Rows from block 7 of a small image classifier, named by matrix and row number. Rows with one number belong to one neuron. Each number is 50 + 10 x the weight over its row's rms, rounded and kept within 0 to 99. All counts start at 0. After the name is the row's rms in percent of the matrix's.
Before each neuron's rows are labels from the 100 images, of 14976, where the neuron reaches its highest value: "top examples" is what is common among them. Only what is clearly more common there than usual is listed. The data: made-up waving flags. In brackets: how many of the 100.
# fc1: MLP up (model.blocks.7.mlp.fc1.weight, 256x128), inputs 0-127
# fc2: MLP down (model.blocks.7.mlp.fc2.weight, 128x256, transposed), outputs 0-127

top examples: emblem: no emblem (80); diagonal split (58); diagonal band (29)
fc1.113 111:59 50 43 53 55 59 38 61 42 55 68 37 49 43 61 54 34 64 49 59 40 56 61 55 59 54 59 39 47 67 62 50 36 60 50 50 32 38 51 36 44 56 72 57 53 34 41 54 46 42 46 70 49 55 49 42 38 48 65 42 46 52 56 40 49 48 55 54 45 42 71 46 51 38 54 50 42 55 47 40 54 54 63 30 39 36 37 26 28 53 49 49 49 48 54 51 43 52 40 58 58 47 35 44 54 52 54 51 53 48 27 70 54 53 54 58 80 61 45 37 52 32 58 37 60 41 40 58
fc2.113 115:40 51 51 65 58 57 49 36 58 45 38 66 52 53 44 52 80 60 45 43 63 47 55 44 39 51 44 45 52 46 38 41 69 44 45 58 58 60 38 39 63 38 44 47 51 47 58 37 51 52 56 45 38 36 43 36 63 61 49 68 54 60 54 54 59 49 49 46 53 54 44 40 54 47 38 62 66 52 56 49 46 57 54 63 52 51 65 63 36 42 46 30 48 64 36 52 59 31 53 66 42 55 52 41 53 63 56 62 50 27 58 49 27 51 51 50 49 50 51 59 60 60 46 65 25 54 52 23

top examples: border (58); saltire (37); circle (27)
fc1.230 088:46 49 40 61 37 48 69 31 54 40 49 72 40 38 57 52 58 47 67 54 40 35 56 52 59 55 65 48 66 56 67 52 41 47 59 63 46 49 65 65 42 46 58 60 62 40 64 37 43 38 32 57 48 50 56 47 61 44 49 56 55 57 47 37 38 36 37 51 64 31 41 51 60 55 69 49 33 61 54 71 44 60 34 44 46 52 69 51 48 58 50 50 38 54 44 41 29 44 47 55 50 54 52 35 48 42 60 43 62 51 58 47 58 52 45 46 50 58 50 33 61 54 54 63 32 60 48 68
fc2.230 077:46 40 34 58 45 44 41 40 55 41 70 57 39 46 58 41 53 50 55 60 23 38 58 73 64 52 71 35 81 52 59 59 27 43 56 56 51 46 66 65 52 35 69 56 62 55 70 46 44 39 26 49 54 57 37 51 53 45 41 46 54 55 42 39 43 33 46 53 45 52 45 44 58 56 55 52 49 43 50 41 42 50 40 60 52 60 67 52 56 60 59 51 43 59 76 51 46 44 42 59 43 53 64 57 50 49 49 61 45 66 61 45 55 55 56 41 53 66 49 57 48 44 41 51 47 44 47 51

top examples: emblem: no emblem (83); diagonal split (59); red (46)
fc1.29 110:64 61 43 47 54 53 49 61 57 60 44 35 39 18 52 61 42 52 56 58 48 47 57 45 48 51 55 42 52 48 61 57 53 46 54 52 57 41 43 55 47 42 70 56 73 62 49 38 47 35 43 54 46 58 54 47 47 31 46 45 45 50 41 47 46 38 57 39 54 49 50 37 47 41 33 55 47 50 51 49 41 42 38 38 43 74 45 48 46 46 42 62 43 52 42 34 50 50 30 65 62 55 41 32 54 64 73 54 52 38 37 58 72 50 61 53 66 50 45 36 60 32 31 66 48 65 45 67
fc2.29 121:50 39 37 56 59 48 65 45 53 36 61 68 64 54 54 49 61 55 61 20 52 53 53 54 47 46 39 57 40 53 48 31 66 49 51 56 44 56 46 53 47 50 46 59 40 29 44 44 54 59 67 53 50 46 58 47 58 53 58 54 53 52 41 53 61 48 40 66 43 60 36 76 51 46 63 39 54 59 66 41 58 54 60 56 48 35 47 35 48 51 63 43 34 29 56 63 59 69 61 49 49 47 50 38 67 49 45 33 38 56 47 38 37 28 27 54 46 46 54 41 56 45 48 49 42 63 41 36

top examples: saltire (85)
fc1.59 113:43 63 31 72 52 61 48 63 50 57 46 48 60 37 45 58 59 45 68 69 64 36 55 56 50 54 50 56 67 42 69 41 47 49 54 44 55 44 49 53 48 60 51 50 58 66 53 64 53 41 47 48 60 43 54 52 30 57 47 49 34 33 60 51 50 43 58 28 54 56 35 49 52 43 35 36 55 52 49 64 35 55 33 46 42 55 33 73 52 38 27 44 49 66 30 43 51 55 44 57 51 52 48 35 62 49 52 36 64 40 50 53 55 64 58 40 51 58 51 39 36 36 55 42 41 45 41 51
fc2.59 115:54 41 62 41 60 34 41 34 42 53 50 54 40 60 51 46 36 47 39 38 40 50 28 39 52 55 50 48 44 69 37 46 40 51 43 47 49 59 49 47 49 44 59 53 38 39 46 47 49 61 35 53 32 58 45 41 75 52 57 61 50 62 49 53 54 39 48 76 40 52 58 59 58 67 79 51 36 47 61 48 62 45 66 52 68 38 55 40 39 56 73 45 37 38 49 55 48 56 58 64 43 62 44 60 35 50 68 47 35 53 44 47 39 48 42 61 43 41 41 57 54 60 47 66 53 43 42 52

top examples: border (56)
fc1.0 112:54 71 43 51 48 60 59 42 42 61 45 52 56 57 48 59 54 55 51 59 59 31 50 70 58 58 73 47 72 50 48 55 46 33 41 31 46 52 61 47 34 69 46 59 50 45 54 63 45 26 58 57 58 42 68 53 28 57 54 50 29 43 36 57 48 47 50 55 53 46 39 60 51 35 43 42 52 53 41 48 51 44 51 44 43 54 30 55 66 34 29 58 49 65 43 28 60 44 49 59 52 46 50 54 66 44 55 46 62 39 45 43 42 63 57 38 44 54 46 40 44 57 46 53 45 30 53 42
fc2.0 122:53 30 49 50 46 49 54 56 62 47 66 53 49 50 57 40 47 36 42 37 44 77 55 34 57 54 31 70 35 50 37 40 60 60 59 59 38 51 43 53 55 49 41 52 46 36 36 41 39 64 62 56 47 56 40 45 67 49 64 47 64 49 52 40 65 40 45 60 50 47 70 50 34 54 54 53 52 56 50 49 54 55 48 60 53 43 57 40 44 52 63 49 35 32 68 67 53 68 67 60 46 54 54 62 39 47 53 45 31 54 47 47 57 33 24 62 46 43 60 46 53 46 47 38 60 62 45 57

top examples: emblem: no emblem (73); saltire (62); red (47)
fc1.179 103:57 40 55 40 63 48 64 26 42 59 43 60 40 60 63 48 55 45 49 34 41 57 50 47 52 45 51 34 51 40 44 56 33 54 40 50 59 47 44 38 47 46 45 57 69 48 60 37 51 56 34 47 49 65 50 49 64 47 64 52 48 61 49 44 38 37 47 58 68 42 45 40 54 66 50 58 28 32 58 53 48 31 56 49 53 52 56 34 53 53 61 39 48 43 48 31 51 50 50 60 61 45 44 42 43 58 72 68 49 49 46 47 47 58 36 61 37 47 56 49 67 48 38 83 42 35 47 68
fc2.179 117:45 39 44 69 46 58 33 55 57 64 50 39 39 36 49 43 41 43 44 69 69 55 41 55 45 48 41 63 48 45 44 30 71 44 62 40 50 50 47 49 65 63 42 53 50 41 60 37 57 38 55 68 48 51 38 56 40 51 40 46 51 42 42 53 61 77 62 49 47 51 60 62 35 28 66 41 66 54 36 48 50 56 46 49 51 49 59 65 32 61 46 50 51 47 42 41 56 53 63 38 41 59 60 50 55 64 33 45 54 45 44 59 54 50 43 59 61 50 58 38 37 59 56 22 61 51 44 54

top examples: border (63)
fc1.243 096:51 41 44 57 63 59 50 31 58 63 66 61 48 39 43 62 45 54 66 46 48 56 55 37 62 61 60 38 57 42 49 57 43 62 52 54 39 42 37 51 50 40 67 53 74 29 66 40 41 63 33 53 38 49 47 29 55 47 54 54 54 62 53 46 35 47 44 56 58 41 55 48 64 70 69 42 40 49 37 52 40 34 40 33 33 56 68 48 42 69 66 47 49 54 44 53 50 48 54 51 56 32 28 46 56 51 57 47 43 50 43 51 50 44 53 51 54 59 47 46 50 29 37 52 44 42 42 62
fc2.243 077:55 58 55 53 47 47 58 47 37 53 38 47 55 55 56 46 54 41 44 63 39 51 42 63 60 50 32 43 53 51 58 58 51 52 44 52 64 49 49 47 43 47 52 47 32 54 44 59 74 39 45 31 68 30 52 58 34 60 36 48 61 36 40 56 50 47 58 40 52 60 60 45 61 38 51 64 45 54 67 48 70 45 45 38 52 52 47 56 50 34 43 65 52 62 55 46 54 29 29 33 53 43 64 46 47 55 37 48 55 65 72 32 43 58 58 39 40 55 51 58 48 54 58 47 53 27 51 21

top examples: border (87)
fc1.62 090:33 47 46 48 53 49 58 27 59 53 55 61 36 49 57 54 68 39 67 55 46 37 47 57 69 61 58 56 46 50 70 50 37 61 44 55 54 57 73 53 52 54 60 56 50 34 54 58 45 50 44 60 39 50 45 45 39 54 48 47 29 54 50 55 35 49 45 47 56 44 43 57 67 38 84 46 45 61 58 54 51 58 50 47 45 58 47 58 45 46 48 53 53 77 38 29 64 43 46 55 45 44 52 42 61 53 48 25 68 54 52 56 43 60 52 49 40 65 38 30 57 43 49 40 45 33 44 50
fc2.62 080:47 46 50 60 45 53 48 46 49 49 58 44 54 54 53 46 36 45 39 60 29 53 30 47 49 53 48 60 61 54 39 72 27 58 59 50 50 28 58 56 66 50 51 56 46 50 58 50 61 52 49 45 76 48 45 59 51 43 46 39 56 47 50 44 56 30 54 46 55 48 65 65 39 62 50 41 55 38 31 50 55 38 43 49 65 43 48 62 51 64 32 62 27 60 57 62 46 52 47 68 40 50 58 54 40 44 73 63 45 62 61 41 63 45 64 24 49 47 48 45 41 55 48 36 68 54 55 46

top examples: border (74); gear (41); ring (31)
fc1.182 094:34 45 36 64 36 53 53 39 56 40 60 66 32 31 57 59 52 33 57 62 51 25 51 53 43 55 64 48 62 48 70 59 45 47 44 63 42 49 58 58 50 41 64 57 56 55 58 40 49 42 23 52 50 50 45 50 49 53 48 49 60 54 57 34 41 35 55 46 60 38 44 50 54 61 66 62 35 59 60 65 45 54 44 53 49 49 61 69 57 54 47 45 35 53 38 51 29 44 44 56 47 56 38 37 40 45 58 35 51 62 46 46 58 56 37 39 50 62 43 47 54 60 53 57 23 55 40 68
fc2.182 070:39 46 42 41 48 50 41 34 49 39 66 56 32 53 66 33 36 42 54 56 22 31 42 62 53 45 62 45 75 63 59 64 22 58 64 52 41 50 67 58 46 27 57 44 42 57 59 46 63 42 24 56 55 56 47 58 55 53 51 50 62 45 51 52 42 34 52 53 53 55 43 46 62 58 66 46 50 51 54 36 55 53 46 54 47 35 64 61 47 58 56 51 36 59 70 53 41 49 51 62 43 56 55 48 43 50 65 60 47 63 39 51 62 42 51 40 47 55 54 53 56 58 59 59 46 43 56 49

top examples: emblem: no emblem (74); triangle at the hoist (50)
fc1.223 097:54 68 45 57 54 57 48 68 28 61 46 26 45 30 54 39 46 49 49 64 59 39 45 48 57 54 52 39 54 52 50 40 52 34 58 42 51 63 45 56 51 51 47 66 58 60 56 39 54 28 40 66 44 49 62 53 37 37 39 49 57 59 45 35 57 40 56 42 53 54 45 40 45 22 47 54 48 45 33 46 50 52 48 51 49 62 42 60 53 50 44 60 38 61 30 31 42 49 54 57 52 42 57 49 46 66 63 60 66 38 44 83 58 42 64 52 59 48 55 48 41 43 63 57 58 51 49 66
fc2.223 090:46 48 71 46 60 31 46 39 31 49 43 68 58 66 45 53 50 63 59 46 52 39 54 56 65 40 41 47 56 69 56 58 43 71 52 67 58 52 53 55 40 50 62 29 47 54 46 52 42 57 60 50 47 34 52 59 56 66 62 46 44 49 39 71 45 47 43 60 42 54 51 61 56 56 45 45 50 47 67 39 66 50 54 41 53 37 34 38 51 39 51 53 59 49 39 59 47 43 41 44 70 39 45 42 62 38 30 42 61 51 60 45 25 53 48 45 44 61 41 58 52 40 51 61 54 29 55 30

top examples: emblem: no emblem (80); many stripes (52); border (41)
fc1.23 104:52 47 43 57 52 55 39 66 51 59 55 27 49 30 60 53 60 34 67 40 67 57 52 36 52 62 41 51 42 45 54 36 56 48 43 42 47 59 43 48 61 43 41 66 51 42 49 39 49 60 52 58 30 49 49 49 52 38 40 46 52 56 57 39 52 46 48 44 42 61 60 49 41 56 54 65 46 58 36 80 40 71 40 46 54 42 59 55 31 51 59 44 43 52 41 52 21 57 50 54 54 37 40 54 59 49 53 56 36 45 41 63 47 44 42 52 60 60 57 63 26 45 60 39 53 44 33 73
fc2.23 120:51 49 71 46 70 50 57 24 60 42 43 66 53 49 40 61 49 57 50 50 53 32 49 59 44 38 57 47 68 41 37 49 51 50 50 37 69 38 54 39 57 43 59 21 62 53 47 58 49 39 63 47 60 53 50 40 47 61 56 48 58 58 41 77 31 46 51 58 43 53 53 58 46 54 40 39 64 36 59 40 52 24 54 49 58 48 55 49 48 55 45 51 42 47 49 40 63 49 41 51 54 48 60 50 66 48 49 44 48 56 50 35 35 53 59 49 45 47 40 43 79 62 34 60 41 48 59 35

top examples: emblem: no emblem (95); border (89)
fc1.27 106:48 45 40 64 56 60 42 54 52 78 64 45 54 31 45 53 38 49 58 37 46 32 51 42 66 57 53 50 69 37 45 48 44 32 52 53 32 49 53 54 46 55 53 67 54 46 56 58 52 46 35 74 39 67 58 48 49 40 62 54 39 62 46 46 41 50 37 49 69 52 52 48 52 39 66 51 53 37 41 46 53 65 40 46 50 68 37 53 30 63 58 63 45 55 57 36 51 58 63 54 47 37 48 58 64 63 52 37 57 46 38 51 53 33 52 43 65 59 55 34 38 48 60 40 50 40 38 63
fc2.27 118:56 66 60 41 58 46 61 43 42 53 56 62 55 50 63 64 61 48 47 37 50 53 56 54 56 49 39 53 53 40 52 53 46 48 33 74 57 53 63 44 28 56 44 41 56 48 58 59 53 50 65 30 54 52 56 44 53 66 56 65 40 47 34 60 52 48 40 54 61 32 47 49 66 55 60 65 41 42 60 34 23 43 57 45 72 51 36 42 40 40 70 56 52 43 56 32 53 50 49 35 74 45 55 58 45 44 41 49 51 47 52 39 59 54 41 54 37 56 67 41 56 53 36 65 34 38 47 44